From a checkpoint of a small masked spectrogram model.
Model: 3.33M parameters, log mel input, encoder arch vit, encoder norm layernorm, encoder activation swiglu, encoder patch size [32, 4], encoder layers 8, encoder width 160, decoder width 192, decoder layers 2.
Training: adamw at rate 0.0023, 7700 steps, batches of 64.
Data: trained on chords played on synthesised instruments, 9.5 epochs.
Rows from block 5 of the encoder of a small masked spectrogram model, named by matrix and row number. Rows with one number belong to one neuron. Each number is 200 + 20 x the weight over its row's rms, rounded and kept within 0 to 999. All counts start at 0. After the name is the row's rms in percent of the matrix's.
Before each neuron's rows are labels from the 100 clips, of 14976, where the neuron reaches its largest size: "strongest on" is what is common among them. Only what is clearly more common there than usual is listed. The data: chords played on synthesised instruments.
# gate: MLP gate (encoder.blocks.5.mlp.gate.weight, 416x160), inputs 0-79
# fc1: MLP up (encoder.blocks.5.mlp.fc1.weight, 416x160), inputs 0-79
# fc2: MLP down (encoder.blocks.5.mlp.fc2.weight, 160x416, transposed), outputs 0-79

strongest on: arpeggio; the note G
gate.2,093,200,200,200,186,200,153,200,267,200,224,200,200,255,200,200,200,200,200,163,200,253,233,200,200,200,221,173,200,200,200,200,200,200,200,200,242,200,177,200,238,220,200,200,200,200,200,166,200,200,200,154,171,200,200,163,200,168,200,200,200,223,234,200,200,200,160,158,200,238,200,200,200,200,166,200,241,230,200,200,200
fc1.2,103,200,200,200,232,200,200,200,200,200,166,200,200,200,200,200,230,224,200,200,200,200,200,200,200,200,165,200,200,200,200,200,200,200,163,200,182,200,200,155,200,200,200,200,200,200,200,152,200,244,200,200,200,200,200,173,220,200,182,200,200,200,200,200,200,200,200,223,200,200,200,200,200,200,206,200,169,200,200,200,174
fc2.2,093,200,200,140,200,200,231,212,200,200,191,225,200,200,148,200,200,200,200,187,200,200,288,200,238,200,200,200,200,200,200,200,200,200,153,224,200,200,200,200,200,200,200,200,200,156,236,125,174,161,200,200,200,200,200,106,193,200,200,200,200,200,200,200,200,200,200,200,200,200,200,200,152,200,141,200,200,200,200,221,200

strongest on: vibraphone-like
gate.397,103,200,200,200,200,200,200,200,200,200,200,200,175,200,200,200,200,200,200,260,200,200,200,200,200,200,200,200,200,200,200,200,200,200,200,248,200,242,226,200,200,160,200,187,200,223,169,200,200,234,200,200,200,200,200,186,200,200,200,200,200,200,200,200,258,200,200,148,200,200,232,219,200,200,239,200,200,200,200,200,200
fc1.397,110,200,200,155,200,200,212,200,200,200,200,200,175,200,200,200,200,200,246,176,200,262,200,116,153,249,200,180,148,243,173,200,228,200,200,200,200,185,233,200,200,200,200,200,200,200,200,221,200,165,235,200,219,200,200,166,200,200,200,200,200,200,200,200,200,200,200,200,200,200,228,200,200,200,200,200,200,200,267,182,200
fc2.397,110,200,201,167,248,200,200,200,200,200,200,120,218,178,200,176,137,200,166,161,251,200,200,200,200,200,166,200,200,200,142,200,176,241,200,200,182,200,200,221,200,159,250,200,200,200,193,200,200,176,200,200,200,200,159,200,231,194,173,200,182,200,200,200,200,232,187,200,200,172,193,200,157,172,213,200,200,200,200,200,200

strongest on: pink noise; block; rumble
gate.316,118,200,200,159,155,180,188,200,231,200,200,200,169,200,200,200,200,200,200,200,200,230,233,200,200,200,200,241,200,225,222,200,165,200,258,224,200,159,200,200,200,159,200,200,200,200,200,200,226,200,263,200,200,200,200,167,200,233,162,172,200,200,200,218,200,221,215,177,200,222,223,200,178,170,200,200,200,225,200,200,177
fc1.316,086,200,200,200,200,200,200,200,228,200,200,200,200,200,211,180,200,200,200,200,200,200,186,200,250,200,200,200,230,200,200,200,236,167,200,200,200,200,161,222,200,129,200,200,200,234,200,200,181,223,238,200,228,154,200,200,200,200,200,200,200,180,232,188,200,243,200,200,223,200,165,241,200,200,179,200,159,200,200,230,244
fc2.316,085,200,163,183,200,163,180,200,200,212,200,200,220,200,200,200,200,200,212,200,200,217,200,200,200,200,200,223,206,200,200,200,200,200,232,232,200,187,180,200,200,200,200,165,200,200,200,176,200,200,200,243,200,200,219,200,200,200,64,200,200,200,200,200,200,200,200,200,200,200,220,200,200,200,200,200,255,200,200,194,200

strongest on: rumble; organ-like
gate.359,106,200,200,200,179,200,188,178,200,230,200,200,200,200,149,200,200,237,200,200,200,200,200,177,167,179,218,245,200,200,200,200,158,246,245,238,255,173,168,200,169,200,200,200,200,200,200,160,239,200,219,200,200,180,200,158,200,200,148,200,200,200,200,200,173,230,240,200,232,200,232,200,200,172,200,200,200,215,200,200,200
fc1.359,089,200,200,200,181,200,200,173,200,226,200,200,200,200,200,200,200,200,200,200,221,200,158,154,200,200,200,239,200,200,200,200,239,200,200,200,254,173,200,200,200,119,200,200,200,200,200,200,200,200,200,200,200,188,200,200,176,200,200,200,200,200,200,200,200,260,233,171,200,200,200,200,176,200,200,200,200,200,200,243,200
fc2.359,090,200,200,200,200,200,200,200,200,207,200,200,200,200,200,200,200,200,200,190,221,200,221,200,200,200,200,200,200,200,188,200,191,200,230,200,208,200,200,187,200,200,200,200,200,200,200,200,200,200,200,200,200,200,200,233,200,200,53,192,200,200,226,200,234,200,200,200,200,200,200,200,200,200,200,200,200,200,200,200,185

strongest on: vibraphone-like
gate.53,082,200,200,200,200,132,200,200,200,200,200,211,200,124,200,200,200,200,200,200,200,200,200,200,140,200,200,200,170,249,200,165,233,200,200,200,200,200,239,200,200,238,200,200,200,200,200,200,200,200,237,233,200,200,200,200,200,200,200,200,200,200,200,200,200,200,145,200,200,200,200,200,240,200,200,200,200,200,200,200,200
fc1.53,095,200,200,200,200,200,232,200,178,200,200,200,200,200,200,200,234,200,200,200,200,154,200,200,200,200,200,200,200,200,200,200,200,200,200,200,200,200,176,258,148,200,200,200,247,200,200,200,200,147,200,200,200,200,200,200,200,200,200,200,200,200,152,200,200,200,200,200,200,200,200,131,200,200,200,244,200,200,156,200,200
fc2.53,099,200,200,200,200,160,200,200,200,252,200,200,200,162,200,200,200,200,200,200,200,200,200,200,200,200,200,200,200,200,200,138,174,145,229,200,200,200,200,200,200,200,198,200,200,185,227,147,200,200,223,251,200,200,251,252,200,200,159,160,200,200,200,200,290,200,200,200,200,200,243,219,233,200,239,200,200,200,200,267,188

strongest on: vibraphone-like; white noise
gate.139,099,200,200,200,200,200,200,200,200,200,200,200,140,185,200,200,200,200,177,200,200,219,221,226,200,200,200,200,237,155,158,200,200,200,200,200,200,200,159,178,200,163,200,200,200,200,200,200,177,214,200,200,200,200,200,151,200,200,200,200,200,200,200,200,200,200,200,200,200,200,232,181,200,200,200,200,224,200,181,200,200
fc1.139,116,200,174,200,200,225,200,200,200,200,200,200,170,200,177,200,183,200,200,242,200,200,248,200,200,200,200,185,200,212,173,200,200,200,249,217,200,186,200,223,200,200,200,200,208,200,219,200,215,200,200,200,200,200,200,200,231,200,200,200,214,200,175,200,200,200,180,232,200,200,200,181,200,200,174,200,222,213,168,172,227
fc2.139,117,200,197,229,184,200,200,200,183,200,186,200,212,200,200,191,200,200,200,147,175,200,200,200,200,200,149,200,185,200,184,200,200,184,146,200,161,200,200,200,240,200,200,200,240,200,223,200,200,191,200,200,200,200,200,225,200,200,308,200,200,200,200,200,200,200,200,200,200,200,184,213,200,200,200,200,200,200,200,200,200

strongest on: rumble
gate.138,103,200,180,149,173,184,160,200,200,200,200,178,200,200,160,200,200,249,200,200,200,200,240,200,200,200,200,228,187,236,200,200,151,200,223,226,200,200,200,180,200,200,200,200,200,200,200,200,200,200,252,200,200,200,200,200,167,220,150,200,200,200,238,200,200,200,200,215,243,200,240,200,200,164,200,222,200,200,200,200,200
fc1.138,073,200,200,236,200,200,200,200,200,238,200,200,200,200,200,235,200,200,186,168,200,200,253,268,200,200,200,200,200,200,200,177,200,200,200,200,200,200,200,200,200,200,200,200,200,200,200,200,173,200,259,200,226,200,200,243,200,163,200,242,147,221,200,244,235,200,172,200,200,173,200,200,200,200,242,200,200,200,200,200,143
fc2.138,060,200,200,224,205,200,200,200,200,200,200,200,200,200,200,200,200,200,200,169,200,200,200,200,200,185,200,200,200,168,200,200,216,200,181,200,200,200,200,200,200,200,200,200,200,200,200,241,190,200,200,200,200,200,200,200,200,200,357,200,200,200,172,200,200,200,200,200,200,200,184,200,200,200,200,200,179,182,200,200,178

strongest on: rumble; block; clarinet-like
gate.321,094,200,232,151,200,200,200,200,200,200,164,200,200,231,176,200,165,200,200,200,164,200,200,200,200,200,200,220,200,200,245,200,200,200,200,200,200,200,200,200,200,169,200,200,171,200,200,200,200,200,200,200,186,200,200,162,200,200,200,241,200,200,200,200,200,200,200,200,223,200,200,200,200,200,180,200,200,229,200,249,200
fc1.321,135,200,200,242,200,220,200,168,200,154,200,200,200,161,254,200,228,200,200,200,200,200,157,177,200,227,200,200,169,185,174,147,188,214,200,228,175,223,221,200,200,200,200,200,200,242,184,200,200,200,156,200,200,200,200,200,224,200,200,200,200,200,179,200,200,200,200,200,200,200,216,200,200,200,209,200,200,169,200,200,200
fc2.321,118,200,192,226,200,200,207,184,200,229,200,228,200,200,200,200,200,200,177,200,184,200,171,200,200,200,179,200,200,200,200,200,164,200,200,200,179,200,220,185,217,226,177,170,200,226,180,200,200,200,200,200,161,223,200,222,200,178,149,200,214,200,168,241,200,182,200,210,200,200,239,200,211,200,242,178,235,191,145,166,175

strongest on: vibraphone-like
gate.157,096,200,200,173,200,200,200,200,224,200,200,200,200,200,243,200,216,200,200,200,200,234,200,200,200,160,200,200,170,200,200,149,200,200,235,200,200,200,200,200,200,200,157,200,243,233,178,200,200,200,200,200,200,158,200,200,171,200,200,200,200,200,246,200,234,200,200,200,200,200,200,243,133,200,200,162,200,200,200,186,200
fc1.157,129,200,231,224,183,244,259,200,171,200,200,200,200,200,200,200,200,200,166,230,200,155,165,200,166,226,200,251,200,200,180,243,200,246,175,200,200,200,200,200,200,200,200,200,200,162,200,200,200,200,200,200,200,247,200,200,200,222,200,219,200,200,200,200,200,200,224,200,200,200,200,200,200,167,200,200,200,177,200,200,200
fc2.157,140,200,200,200,165,200,200,200,161,226,200,255,200,200,200,200,200,217,200,222,200,200,200,233,200,178,200,200,200,200,226,168,172,188,200,247,200,200,218,200,148,216,200,219,200,135,236,200,200,158,240,200,234,200,170,200,200,221,123,200,209,179,200,200,200,200,200,200,200,215,208,238,180,169,222,200,200,200,200,220,181

strongest on: arpeggio; vibraphone-like; marimba-like
gate.346,098,200,200,200,225,200,237,200,158,200,200,230,200,200,140,223,200,254,200,200,200,200,200,200,200,200,200,200,200,200,150,200,173,200,200,200,200,200,200,200,169,144,200,183,237,200,200,155,200,200,227,200,166,183,140,200,200,200,200,200,200,185,200,200,200,200,218,200,200,200,200,156,200,200,200,200,200,200,200,200,200
fc1.346,112,200,200,200,200,200,200,200,200,200,164,221,230,233,200,200,211,200,200,200,200,200,200,218,181,200,200,200,200,200,142,240,200,179,200,200,178,200,265,200,200,220,211,175,200,166,165,178,169,219,216,200,200,200,200,200,200,200,200,200,200,200,200,200,166,200,200,173,200,200,168,200,200,180,168,232,187,200,200,134,200
fc2.346,116,200,200,200,200,200,192,164,181,223,160,252,200,248,194,200,200,200,200,155,187,200,230,213,235,200,200,200,200,200,249,200,137,200,197,200,194,200,200,200,200,218,200,216,224,200,200,200,194,163,200,200,200,245,200,200,251,200,200,175,211,200,140,226,203,200,200,222,200,169,230,163,200,200,200,203,170,156,159,200,200

strongest on: thin (high-pass); pink noise; white noise
gate.364,107,200,200,200,173,200,170,200,228,230,200,200,200,200,170,239,186,227,221,200,200,200,200,200,200,200,200,236,200,225,200,200,130,200,229,200,240,172,200,200,176,174,200,200,200,226,200,178,218,200,249,200,200,200,200,200,200,236,137,176,200,200,200,200,200,200,200,200,238,200,253,216,200,171,222,200,200,200,175,217,200
fc1.364,055,176,200,283,231,200,171,200,200,200,200,200,200,152,200,200,200,200,200,200,200,200,247,156,200,200,235,200,161,200,174,200,200,255,200,200,200,200,200,200,200,200,157,200,200,200,153,200,200,200,200,200,200,200,200,200,200,200,200,200,200,200,200,200,160,200,200,200,200,200,217,200,200,200,200,231,200,161,200,200,147
fc2.364,048,200,200,200,228,200,200,200,200,200,200,200,200,200,200,200,218,200,200,200,200,200,249,200,200,147,200,193,200,200,200,143,200,221,200,200,200,200,200,200,200,203,200,200,200,181,200,200,200,200,200,157,200,200,200,200,200,200,281,200,200,200,200,206,200,200,200,200,200,200,200,200,165,200,216,200,141,200,200,200,200

strongest on: pink noise; white noise; text has "thin"
gate.198,080,200,200,168,200,226,200,268,168,200,200,200,200,173,200,200,200,243,229,200,200,200,200,200,200,200,200,160,200,234,200,200,200,232,200,200,200,162,200,200,200,153,200,161,200,200,200,151,200,200,200,150,200,200,200,200,154,200,200,200,200,200,200,200,200,226,200,200,200,200,200,200,200,200,157,200,200,161,200,200,200
fc1.198,089,200,263,200,200,200,200,255,149,200,200,200,200,200,200,240,200,200,200,138,200,200,200,200,200,249,200,200,200,200,200,200,228,200,200,200,200,243,200,200,200,200,200,200,160,200,200,200,200,218,200,200,159,183,200,200,200,200,200,200,200,200,200,200,200,200,200,200,200,213,200,200,200,182,200,200,200,218,200,200,242
fc2.198,087,220,188,229,200,200,200,139,178,200,146,200,200,200,200,200,200,200,200,200,200,214,200,200,200,200,208,267,200,200,200,248,184,265,177,200,220,200,200,250,200,200,200,200,200,200,200,200,190,200,200,253,200,200,200,200,266,160,171,200,137,190,196,200,161,200,200,200,220,200,200,200,200,200,200,200,200,200,200,200,200

strongest on: rumble
gate.362,100,200,226,163,147,200,200,200,229,222,200,200,200,170,179,200,200,200,200,200,221,200,200,200,200,200,240,200,200,200,200,200,200,200,200,200,200,200,200,200,200,143,200,169,200,200,200,137,200,200,200,200,163,200,200,200,200,200,188,229,200,200,249,200,200,200,200,200,233,169,174,260,248,173,200,200,214,200,200,200,200
fc1.362,115,200,163,200,221,200,226,200,200,200,200,200,200,177,243,251,200,200,200,200,200,200,200,158,200,213,182,200,200,200,200,200,167,225,200,200,200,200,234,212,200,200,157,200,218,200,249,224,184,200,200,200,226,235,183,200,237,200,200,200,200,200,200,240,200,200,200,200,158,180,200,200,200,200,234,237,156,200,200,200,200
fc2.362,128,218,200,227,213,220,200,164,182,218,202,200,200,200,200,200,200,173,188,163,200,168,125,200,200,200,183,192,200,191,216,200,171,200,200,223,176,200,200,200,200,200,200,170,179,216,200,219,200,200,175,200,200,210,200,253,200,200,137,200,200,237,145,225,200,200,200,200,200,200,223,200,200,200,227,200,244,174,200,168,174

strongest on: thin (high-pass); clarinet-like
gate.175,109,200,200,200,160,160,176,200,200,235,200,200,200,165,168,235,200,234,215,200,178,200,200,200,200,200,220,219,200,230,200,200,154,200,225,200,240,172,179,176,200,200,200,182,200,200,200,200,200,200,264,200,200,200,200,200,200,200,144,186,200,186,200,200,218,200,200,200,238,200,253,200,200,177,226,200,200,200,182,200,179
fc1.175,059,200,200,200,200,200,200,200,161,179,200,200,226,200,200,200,200,200,183,200,200,200,200,200,200,200,200,200,256,200,200,200,200,200,200,200,242,244,200,200,200,200,219,200,200,200,173,200,234,200,200,239,234,200,200,200,200,200,200,200,200,200,237,200,153,200,200,200,181,265,228,200,200,200,200,200,242,160,239,200,200
fc2.175,036,200,200,200,245,200,200,233,200,128,200,200,200,200,200,200,200,184,200,123,200,200,246,200,200,200,200,200,200,200,200,200,200,200,200,200,200,200,200,200,200,200,200,209,200,200,200,200,200,200,200,143,237,200,200,234,200,200,267,200,200,200,200,200,200,200,200,154,200,200,200,200,200,200,200,200,200,200,200,200,167

strongest on: thin (high-pass); rumble; text has "noise"
gate.115,115,168,230,200,200,200,200,200,200,200,200,200,200,200,164,236,241,200,200,200,200,200,200,246,200,200,200,200,200,247,200,200,153,200,222,183,200,200,230,200,200,200,200,200,200,224,200,200,177,200,200,200,200,200,200,200,200,200,200,200,200,200,200,236,200,200,200,200,200,200,237,200,174,172,245,200,200,200,155,200,200
fc1.115,134,200,211,169,200,200,200,200,247,200,169,200,200,220,220,200,200,182,200,224,200,189,181,200,180,220,238,200,240,200,200,188,230,200,200,200,200,200,169,200,214,154,200,170,200,200,200,200,200,200,231,200,200,200,200,176,164,200,200,200,180,174,200,200,248,200,200,156,200,168,200,200,182,176,168,244,183,239,200,200,200
fc2.115,145,221,200,181,200,200,200,200,165,200,200,200,232,186,166,173,193,200,169,165,204,270,200,200,212,161,200,200,180,193,200,200,170,243,159,180,215,200,200,200,200,210,200,236,214,200,200,200,200,200,201,200,200,200,200,154,173,200,200,235,200,200,237,160,200,200,200,225,200,227,201,200,230,200,200,160,200,173,200,200,200

strongest on: rumble; pink noise
gate.265,070,266,200,200,200,200,200,200,200,200,200,200,200,200,200,200,200,254,200,200,200,200,200,200,200,169,200,200,200,200,250,200,200,200,200,200,273,200,200,147,200,200,200,200,200,200,158,200,180,200,200,157,200,200,200,200,157,250,200,200,200,200,200,200,242,200,200,200,220,232,200,200,200,200,200,200,176,200,200,200,200
fc1.265,108,189,241,200,200,200,200,200,188,200,176,200,161,248,169,229,158,171,200,200,151,218,222,200,200,200,200,200,237,249,259,200,200,186,200,200,221,237,200,230,200,200,200,200,200,200,200,200,200,200,200,171,200,200,200,153,173,222,200,200,200,223,200,200,200,200,200,200,200,200,200,211,200,211,200,200,170,242,200,200,200
fc2.265,113,231,185,200,200,200,200,200,181,194,200,164,200,225,200,200,200,200,185,200,200,200,200,200,221,168,200,200,200,200,178,200,278,240,200,188,200,179,200,200,200,184,200,216,200,200,200,200,200,200,200,200,200,200,200,200,200,162,308,200,200,200,200,200,200,200,200,200,200,200,200,200,200,185,158,200,161,176,215,200,200

strongest on: pink noise; marimba-like
gate.176,101,180,200,179,200,200,200,200,200,200,158,200,200,200,200,200,230,200,200,200,244,200,223,238,200,200,200,178,236,200,200,231,200,200,200,228,226,178,200,200,174,200,264,200,200,234,168,130,200,200,200,200,158,200,166,200,182,200,200,200,200,187,218,200,200,200,264,200,233,200,180,200,220,200,200,230,200,229,200,200,200
fc1.176,120,219,200,200,181,242,173,217,156,200,200,200,200,179,162,200,200,232,200,200,200,200,200,268,200,244,200,167,200,200,200,200,200,187,200,200,200,144,230,200,200,243,200,183,200,200,200,176,183,183,215,200,159,200,159,200,200,200,200,200,200,200,200,200,200,200,178,200,200,176,200,200,229,200,200,212,200,163,161,200,200
fc2.176,121,255,200,200,200,200,205,200,200,200,200,227,200,235,242,179,200,200,200,200,191,200,200,139,200,200,200,206,158,200,200,200,200,200,200,171,200,200,212,215,200,200,179,226,200,196,236,200,200,205,200,213,200,225,200,200,253,200,200,200,200,200,136,200,200,200,200,200,200,200,210,200,200,239,200,145,193,200,200,200,161

strongest on: pink noise
gate.313,085,200,167,200,173,200,154,200,242,200,200,200,200,200,172,200,200,238,200,200,200,227,183,200,200,200,200,200,171,200,200,200,200,168,200,200,221,200,200,200,200,200,200,200,224,229,200,200,200,200,200,160,200,200,200,172,200,200,200,200,200,200,200,165,200,200,167,136,229,245,200,200,200,200,200,200,200,238,242,200,200
fc1.313,111,200,200,200,200,200,200,225,135,222,200,237,233,145,200,171,180,224,200,176,200,239,200,200,200,260,200,200,200,200,170,200,200,200,200,238,168,200,200,200,233,238,239,218,220,235,177,180,223,200,200,200,200,200,179,200,200,200,200,200,200,213,200,164,200,200,200,200,200,200,212,200,175,245,200,200,200,159,200,137,173
fc2.313,111,153,200,200,200,197,180,200,210,212,200,227,202,200,200,200,200,200,200,200,174,200,190,200,200,222,200,200,200,200,212,200,200,200,200,247,200,200,200,199,200,200,200,164,200,200,200,200,200,200,239,200,200,200,200,240,192,179,118,200,200,200,167,200,165,200,222,200,200,172,237,200,200,200,200,200,252,224,200,200,181

strongest on: rumble
gate.193,114,183,200,171,176,180,231,200,237,216,219,200,200,200,135,241,200,237,200,200,200,209,200,200,200,200,228,252,200,227,200,200,170,200,240,236,221,200,200,170,200,200,200,200,200,200,200,179,240,200,217,200,200,200,200,169,160,200,152,200,200,200,200,200,200,200,219,200,226,200,232,200,163,185,200,200,200,200,200,229,200
fc1.193,082,200,177,200,200,200,200,200,200,200,200,200,183,200,165,200,200,200,200,219,200,162,200,200,200,200,200,200,249,200,135,200,228,254,200,188,200,200,176,200,225,200,200,154,220,200,200,200,200,200,163,200,200,200,200,157,159,182,200,200,200,200,167,231,160,184,245,200,200,200,200,200,200,228,177,200,200,225,200,218,200
fc2.193,078,200,200,200,191,200,178,200,200,215,200,200,200,200,200,200,200,200,237,200,200,206,200,202,200,200,200,200,229,226,173,200,162,200,200,200,200,200,175,200,200,200,200,174,200,200,200,200,200,200,222,200,187,200,200,200,200,200,70,200,200,200,200,193,200,200,200,236,200,237,225,200,200,200,200,200,235,200,200,200,200

strongest on: rumble; marimba-like
gate.400,126,200,228,171,200,200,215,200,228,200,156,200,200,200,163,223,200,232,200,200,200,200,200,200,200,200,245,200,229,215,200,200,200,200,200,244,200,200,200,200,200,200,235,160,192,228,168,179,170,200,228,180,200,200,200,161,200,200,200,200,213,174,200,200,200,200,200,151,200,200,200,200,200,200,200,200,200,200,200,200,234
fc1.400,102,200,227,226,200,200,200,200,205,200,225,200,200,200,200,200,200,200,200,200,200,177,200,130,200,200,209,200,200,200,200,242,200,224,200,200,200,200,200,200,200,242,200,246,200,200,200,200,200,245,162,200,200,200,200,200,200,134,200,200,200,184,136,200,227,200,200,221,200,200,200,200,200,200,230,200,218,200,250,200,200
fc2.400,088,173,200,200,200,200,200,152,261,179,227,200,200,200,221,200,277,200,200,200,200,200,200,200,200,200,200,200,200,200,200,183,200,170,200,200,200,142,200,200,200,200,200,200,200,200,200,200,200,200,247,200,200,200,200,200,200,200,200,200,200,200,200,200,200,200,149,200,200,216,143,200,200,200,200,200,303,200,200,200,190

strongest on: thin (high-pass)
gate.108,127,174,200,200,170,200,200,178,248,200,181,200,200,181,164,236,200,200,200,200,200,200,229,236,200,200,219,200,213,232,200,200,200,238,227,175,200,200,200,200,200,200,132,200,200,230,200,200,200,200,242,200,200,200,200,200,167,226,183,190,186,200,200,200,200,200,200,200,233,200,200,200,156,153,230,200,200,200,200,200,200
fc1.108,156,235,169,241,200,186,200,245,200,200,216,200,200,224,224,154,166,232,220,200,200,245,230,170,200,170,200,200,178,177,226,200,200,184,200,226,200,200,178,184,200,181,200,220,200,200,224,200,200,231,187,200,227,200,229,200,200,200,173,200,200,200,233,159,222,200,159,200,154,200,200,200,230,232,200,200,175,200,200,252,200
fc2.108,162,200,171,190,230,159,200,200,204,200,200,194,236,200,211,173,200,218,200,214,176,200,200,200,200,200,178,200,200,200,200,200,230,162,256,217,225,200,132,200,188,200,200,190,200,200,219,185,250,200,200,200,200,200,255,200,190,200,176,200,200,220,174,200,200,184,200,223,150,175,225,200,200,251,183,210,240,209,169,212,170

strongest on: vibraphone-like; square lead
gate.72,104,200,200,200,200,148,200,200,200,200,169,200,200,165,200,200,200,217,200,200,200,200,200,200,200,242,200,200,200,182,179,200,200,200,200,200,200,200,182,200,245,200,200,230,200,261,245,200,200,200,231,224,221,200,240,223,200,234,171,238,200,157,200,200,200,237,200,222,223,165,246,200,200,200,200,200,243,181,144,200,200
fc1.72,092,200,200,233,200,156,200,200,200,200,200,174,200,200,200,200,200,200,200,200,200,200,200,200,200,223,200,200,200,200,184,231,200,200,177,200,200,200,200,171,234,200,200,200,211,243,234,200,148,235,200,260,254,200,200,200,200,241,200,200,200,200,200,200,239,182,200,267,200,180,200,200,200,200,200,234,225,200,200,248,200
fc2.72,080,200,200,200,196,200,200,200,200,200,200,200,241,209,200,200,200,200,159,200,200,126,200,200,200,200,200,200,200,200,200,200,200,200,200,150,200,200,200,254,265,200,200,200,200,200,230,210,175,200,200,200,200,200,200,200,226,229,220,200,138,200,200,200,200,200,200,259,200,200,190,204,200,169,200,200,200,200,200,200,200

strongest on: pink noise; clipping
gate.319,081,149,239,175,200,221,200,200,200,200,179,200,166,152,200,200,200,200,156,220,200,200,245,200,200,200,200,243,200,200,257,200,200,200,200,200,200,200,200,200,200,148,200,200,182,200,200,200,200,165,200,200,200,200,200,200,176,200,200,140,142,139,200,200,200,200,200,200,200,200,200,200,200,230,200,200,200,167,200,200,154
fc1.319,113,200,200,200,179,200,200,200,176,200,200,222,200,133,223,200,239,200,200,181,200,200,146,200,171,200,200,200,200,243,225,200,200,200,200,236,170,200,247,200,200,200,176,200,175,200,243,224,200,200,200,161,200,200,200,200,200,200,210,187,245,200,200,172,200,217,177,200,200,183,200,252,200,177,191,200,200,200,200,200,200
fc2.319,106,200,200,162,200,133,200,200,226,172,200,200,200,154,200,200,200,200,200,244,201,200,200,200,134,200,200,200,200,200,249,129,238,200,200,212,200,233,200,200,200,200,185,200,200,200,200,203,200,200,200,200,200,200,194,200,200,231,200,185,200,200,200,200,200,200,200,168,200,200,200,200,200,200,200,200,200,200,200,154,200

strongest on: pink noise; rumble
gate.19,106,200,200,147,200,200,200,200,231,200,157,226,200,200,200,240,200,200,248,200,200,200,200,223,177,177,229,200,200,200,200,200,200,236,237,200,200,171,200,200,200,210,200,200,200,200,163,200,172,200,200,200,200,200,200,179,200,200,200,200,200,200,271,200,224,255,223,175,238,200,200,233,200,153,200,200,200,236,200,200,200
fc1.19,115,200,200,200,200,168,200,219,200,200,200,200,250,200,174,200,200,248,200,200,200,200,200,200,228,200,200,200,200,200,200,189,211,200,200,200,200,200,200,200,200,200,200,200,200,200,200,184,237,200,200,200,200,200,200,200,200,178,170,200,254,200,146,200,168,200,166,200,159,200,226,200,200,200,222,200,200,200,200,245,200
fc2.19,130,178,200,172,157,199,166,200,200,200,200,200,200,200,238,200,200,163,200,226,211,200,200,200,200,200,200,208,200,166,189,200,234,236,200,200,200,196,200,200,200,200,200,200,200,200,167,200,200,236,200,200,225,200,200,160,200,200,206,217,200,200,269,200,200,249,200,153,222,249,159,265,200,140,200,200,200,225,200,200,212

strongest on: pink noise; block
gate.199,119,166,200,200,154,183,200,200,200,200,172,212,200,184,166,222,200,241,200,225,200,200,200,200,200,165,200,249,172,220,200,200,160,200,245,200,222,200,200,200,200,149,200,179,200,200,200,200,200,200,257,175,200,200,200,170,200,222,153,200,200,200,200,200,200,200,200,200,213,220,233,218,163,200,223,200,200,200,200,200,200
fc1.199,100,215,200,234,219,153,200,149,200,200,200,200,200,200,200,200,200,168,200,200,178,200,200,200,200,185,200,200,200,200,185,200,172,200,237,200,174,200,164,200,200,200,182,223,200,200,134,227,211,200,200,200,200,233,200,200,226,177,180,200,200,200,200,200,213,200,200,200,181,200,220,174,200,200,233,200,200,175,168,156,169
fc2.199,099,200,200,200,202,220,217,200,169,172,200,200,200,239,221,200,200,200,200,200,175,200,200,200,200,200,200,178,200,200,200,200,239,224,200,200,200,200,227,200,200,200,185,215,200,200,200,238,200,200,171,178,219,200,179,200,200,200,304,185,231,200,200,216,200,201,200,200,189,200,187,189,200,212,200,200,162,178,175,200,200

strongest on: arpeggio; harpsichord-like
gate.180,077,123,200,200,200,200,200,200,254,200,200,200,200,200,200,200,200,200,200,200,200,200,200,200,156,200,200,261,200,200,200,200,200,200,242,200,266,250,200,200,200,200,255,200,200,200,239,200,200,200,200,182,200,200,200,200,200,200,172,200,200,200,200,200,200,200,200,200,200,200,200,200,200,200,233,200,200,200,200,200,200
fc1.180,074,139,200,200,200,200,200,200,200,200,200,200,200,200,200,200,200,158,246,200,200,200,200,200,200,158,200,200,200,200,200,200,200,200,200,200,265,200,200,200,221,200,243,200,200,142,200,243,169,200,200,200,178,200,200,200,265,200,200,200,200,200,200,229,200,200,200,200,200,200,200,236,200,200,200,200,200,200,200,200,183
fc2.180,076,200,200,200,200,252,200,149,171,200,200,200,200,243,200,200,200,200,200,200,255,156,200,200,200,200,200,200,200,200,200,200,242,186,133,200,200,200,200,200,200,200,200,200,200,200,200,200,200,200,200,200,200,200,200,219,200,200,314,200,200,200,186,200,200,171,200,200,200,200,200,200,168,237,200,200,200,226,200,200,217